Weights of a small image embedding model.
Model: 0.978M parameters, 32-pixel images, arch gmlp, norm layernorm, patch size [4, 4], width 128.
Data: trained on small charts drawn from random numbers, 101725 training examples, 13.4 epochs.
Rows from block 4 of a small image embedding model, named by matrix and row number. Rows with one number belong to one neuron. Each number is 500 + 25 x the weight over its row's rms, rounded and kept within 0 to 999. All counts start at 0. Numbers have three digits each.
After each neuron's rows are labels from the 100 images, of 14976, where the neuron reaches its largest size: "strongest on" is what is common among them. Only what is clearly more common there than usual is listed. The data: small charts drawn from random numbers.
# u: gMLP up (value half) (model.blocks.4.mixer.u.weight, 192x128), inputs 44-65
# v: gMLP up (gate half) (model.blocks.4.mixer.v.weight, 192x128), inputs 44-65
# out: gMLP down (model.blocks.4.mixer.out.weight, 128x192, transposed), outputs 44-65

u.124:469543520490496512509534443478491488514521496483491504519536463519
v.124:514479528450515508487479484489490519504454502495498483474517510440
out.124:498484537489504470509508492504482503509492525523508487497517473502
strongest on: lollipop chart; items: five

u.148:508476511493497496540459514519488507513474479489551524496508468509
v.148:526524484486441502568461514490463508546520480480508498519493519464
out.148:533506530520484507483506467514463524526503477465508474522509521548
strongest on: lollipop chart

u.178:501499528494486487475543531511512553516474501538488571493489506474
v.178:519486494483529484500510521459509503470490513527529518526510530486
out.178:477509532512522497484538481520462548542505490506506473519475475470
strongest on: bar chart; items: six; trend: rising; stacked bars

u.86:476488458483500506490523514492534516452457525479492523523533446517
v.86:514542500532440499509482534490418526515504470480491484495484524479
out.86:474494534507538484487560538483497509488517536533486522490457478502
strongest on: items: seven; lollipop chart; horizontal bar chart

u.150:566506509479475520494504509497499518532501506483519518516498469534
v.150:502549490524476514503508469455476478528503453505476538509514473472
out.150:499533488507481501509487482473506501461543474482516516477504472542
strongest on: lollipop chart

u.46:500482511484440500504453505500533496512495508439490544454513472519
v.46:506537457490494545505510465477502458512461515536449498532528517464
out.46:538500515480480486493473491496469499490483509513501526518536488517
strongest on: items: three; heat grid; area chart

u.134:536501515508502496482454510510467513523508470474502474498512503501
v.134:482516483451517498521535523492529496463510507529490523533511507491
out.134:480513537514508490476482484530470536545494488462522510519485509489
strongest on: dark theme; stacked bars; bar chart

u.183:547521532471451525494500497520494504518488491493523534518474498509
v.183:482517463466500527491500511458508472504457523529482530527520476455
out.183:502498492501480523495477547477448470560464565493464504487504494483
strongest on: one colour; area chart; flat

u.29:485506513480466466473490522519489488507470474449509506497489465527
v.29:508515450470484553504500484492514466538453501519469532484523492453
out.29:523521514496459509537498495446492505512493495516464486496567489511
strongest on: falling; lollipop chart

u.49:504534498534499502479503466480461510539515497484481502499522471483
v.49:500509497504482518531497506476532518472518485487487529550515492497
out.49:525500535444474505449465480499505501510414523516542494476471507479
strongest on: area chart; items: seven; bar chart; trend: flat

u.169:519549499516474525493503504498475532502526480468487511517476490491
v.169:541544500478510472553521518519507525497528464485532476521435502503
out.169:469519492500511479497518502517474521484490487442533541542497537532
strongest on: pie chart

u.135:498506459490508551455517469495519489484480534513454497524531467532
v.135:492534492524506525505493455457505464477503492532480468522524523490
out.135:503534510467485459466455463505494517507485465453548498514529572503
strongest on: lollipop chart

u.30:536529496506470535495527456513492513535490484508501493471506487524
v.30:480538495505523481523488509467486532506524455517511466532498503500
out.30:469535497513478484503502462492461519488504454455494489450475488548
strongest on: histogram; peak in the middle; pie chart

u.105:504552510481453530486491485497523514561514486466513497521438465518
v.105:480491494502537518475508507495507459454477539541481540513523479475
out.105:516500497494500507481556493517511457456477568567469494507499533530
strongest on: grid lines; area chart; flat

u.57:480543456510470488487512503501497539524502468480485527542479504489
v.57:491473515497527523524502443496518462498506562510451488449510483536
out.57:530483486516515485481495489505497519495494501543526500514521488483
strongest on: area chart; items: three; horizontal bar chart

u.59:531551479507495520478518464498464480526501468547502527522489507481
v.59:506485551480532486481522513525488493469526547534510472491470528545
out.59:491514471521492538496519501465512471495462512495460490482534490468
strongest on: heat grid; items: eight

u.12:500491507548507543540540482500503526516497473472496516533527464494
v.12:533508467491450518532487485500529469520478517503496480493539514466
out.12:484458506470549487490530491504509526463507527503498521459512517502
strongest on: dip in the middle; bubble chart

u.9:533522495481445493460493486553479532529483498469503532482477462530
v.9:481520453495497546503509488463517459500482482529479510526521485469
out.9:507450503500482536449518481499514501513470496518481506507541486537
strongest on: one colour; area chart; flat; trend: peak in the middle

u.40:534507498514473511485511489523504483499529503480483525507477466517
v.40:471518479497465530523494517465504464509472507496488512500516463484
out.40:510497513452504500538458508469503482544436507479487507485515494500
strongest on: area chart

u.101:496473505513463489565436494519508459546502461476500534471514497481
v.101:498566472519470518556482486489459502543533445492488495520475464493
out.101:509508475528500495485487459505468524539523452482510467535505518502
strongest on: grid lines; peak in the middle

u.103:504493511444471510520515502520488501527489521508468504476506440479
v.103:498548466496467547535516518485510496517479499513501513532515515477
out.103:489494466501494503553506513503481496516495497470482485506483529513
strongest on: pie chart

u.162:502527511498445506510482492518494485503516478501507522495475513512
v.162:523505499497507469489532462566534511487515524526513491491497526544
out.162:510488492477452489554496553463531509478482512466551473497517516472
strongest on: peak in the middle; pie chart; area chart

u.68:534508473529500498496487506534493534475498483469524517510492529479
v.68:485537491496490487483527499507467477486481500540502551494535470553
out.68:503458504497492477456520514510535466461493551550504464507540553524
strongest on: items: seven; bar chart

u.136:489536505476454531496526513522494506523503446523525466517492490539
v.136:476506445506472475444500512516523493478504522544471559493498515494
out.136:530483503488481476455519519522546466459481540533496553448514513497
strongest on: ring chart

u.190:508498519515495484445483481520482488481496528491545522490493497502
v.190:505542483501522507525524460473473518488551490508508497525462491546
out.190:462525499470497511512528463469472501465483516509514483514465526549
strongest on: pie chart

u.80:495545504485511517476520451484535502473476505511505504513514493539
v.80:562500531478499501487519530496461544496524472497527467523452495522
out.80:531512522524483519500520514492451525547486477498512487475448478480
strongest on: ring chart; items: seven

u.67:510554473504494493525517480507494486482514480538503489506475500517
v.67:530514488484470539544471518484491506563469505505494506523483494449
out.67:511483501513522482485475462464501465498451484465487472550482507495
strongest on: dip in the middle; histogram

u.25:490522484514465518508470513530507515486539488501523482497474455527
v.25:491512467509465515530492491449504469521481533506455506534512521483
out.25:495480475511500530539482529486541472488495546499508504486529479469
strongest on: peak in the middle; area chart; histogram

u.179:539495538451496460467510491539498499492502512491549493501514499564
v.179:494519498467496527508472481430487487538478489531509491487511477489
out.179:466515457562483511486523489512529521507556461484476488513531503492
strongest on: falling; step chart

u.69:510559503516484544499471499504458525564521451489499507520464493480
v.69:469476513498531493498513498496501495472483561508480466491508507522
out.69:525472492526472507516463508496492525515503465501518515505505472458
strongest on: area chart; items: three

u.127:546515500490476530508518480538466483487508504478530509527497472522
v.127:503554444483483529517508479465506470504476528531472512547537508484
out.127:465527474513484479490473471525485524512534423478508502529520527491
strongest on: bar chart; flat; rising

u.138:509521514467489486530499513493511499535495487481521496502492460532
v.138:526485536451512451497488522467495505503469513542549489484456513495
out.138:467513477532500511514528465483524474506515464527432465492538468511
strongest on: dark theme

u.83:514525504514472519494515499538502488506496480481499521482431516518
v.83:493487522490531494486525530511509528466533529523509528481519505471
out.83:540501498501473501487492521529478531497508508526539540462437491466
strongest on: histogram; peak in the middle

u.106:549478487497483505497496515495527491494502473477492485513486488525
v.106:487520504489513507454529470517502480476473515519454484476521510496
out.106:498492526486507507496509492468495464489432527516494482523534513497
strongest on: heat grid

u.41:533527515482503542482540495486509498492451538512519500482490468495
v.41:477530497500499485535487531479511534531518488480537498510460490475
out.41:495483470529528481507455496508498497560525444479498481510492559494
strongest on: lollipop chart; items: seven

u.84:488537457475529494468547508501545531478493495498517539455516471475
v.84:499486496500514487513516519527530476489487493528505528495464503487
out.84:501471495473545491531497553466527485485547521508524478487476538490
strongest on: falling; area chart; histogram

u.74:519530520509500518516482470512466508518473458476512523483494489471
v.74:514550545491543504464499496500482502509463490529487471494500531503
out.74:509441481513535487495543548512495513513536504535510535512476504462
strongest on: heat grid

u.33:521474527468503503521491476528501503505510452474519541478469489521
v.33:472504526492474489469504538476501544495454528472492505485497479514
out.33:451476538501536487511521491480493466489471508521476516478513458543
strongest on: one colour; peak in the middle; area chart; kind: histogram

u.151:530513473518505498473522488473489497515487521506481523513511477487
v.151:497502484530524468466463490479496500507489516521507527515532507490
out.151:525480517536518485475494489496479520519514473504503489532505503489
strongest on: dark theme; area chart; peak in the middle

u.174:532491473506487516477525506492535474506471497527517485482508528529
v.174:537561473498479525489481488502499476496485476525484511536503532488
out.174:493505467478481498493474548499512458503472536483483546467529544488
strongest on: area chart

u.8:499482515534465516479497519517489511558506476484520484458478487541
v.8:500501499521507473522482499489458513529517462508528475522462519464
out.8:505514487527506505476528461505440529502520467515507494540478517501
strongest on: area chart

u.145:529519475501475494483497502523505534478516486476470513499479502498
v.145:491538462525488539517490476483472478539480493506478498492511514414
out.145:577502512451493514528512548489535504489492512514491506486476503503
strongest on: falling; bar chart; stacked bars

u.128:514496480508457524489498484490526488506490523479491521513491488508
v.128:496504507472553457513504502485474518531506485525499519502510541456
out.128:509523499514503491483521467531472546523488476527502524542530469487
strongest on: items: seven; bar chart; stacked bars

u.164:501503470478488510472486473536504522541493511483484505459466489470
v.164:529484502494488512501527484491500517543465468539551531502543501479
out.164:545487459483499542530504472510476498497485515502477474485493536509
strongest on: peak in the middle

u.153:532485500467486541493481489494508490496498466522463528535529496467
v.153:473532499508538522520525473510477546507509490529513495510443531514
out.153:489528493494508495512538499516483521498516499515491513482444514498
strongest on: heat grid; area chart

u.82:575550462493481540474520489490459494495487503520491495496508492504
v.82:466524485433491527490473508470521491516441509506486515514516500471
out.82:490508500453515486504451528516462522530458509505496500489518550478
strongest on: bar chart; peak in the middle; flat

u.125:524483509514435499499543522501498472496527513468473463495481496548
v.125:499514473483513505505503454447539480488484458533523514527501514464
out.125:505523471481500477503493484454498454513485477485498502503470512499
strongest on: lollipop chart

u.95:532504522520477495497473493548504517508483460445497514467439503501
v.95:498535524457534494506522516484522479521484533530519501505454534506
out.95:508486507484525508494554474466506496447475547528519466478494520547
strongest on: histogram; heat grid

u.158:500483487513487511493509509525510511490504499469482514483509512533
v.158:519555490505476575531517454475500468525498525529489496497515485475
out.158:570503472458518516484506483490537508502466513549476511520523484507
strongest on: falling

u.88:539495517497439497536477527511528469470519532506512553494468481483
v.88:500526548469549499485534522515504510516481500509524514494483512511
out.88:497513534461528494460540434492460525495468518542516509505487480474
strongest on: items: seven; stacked bars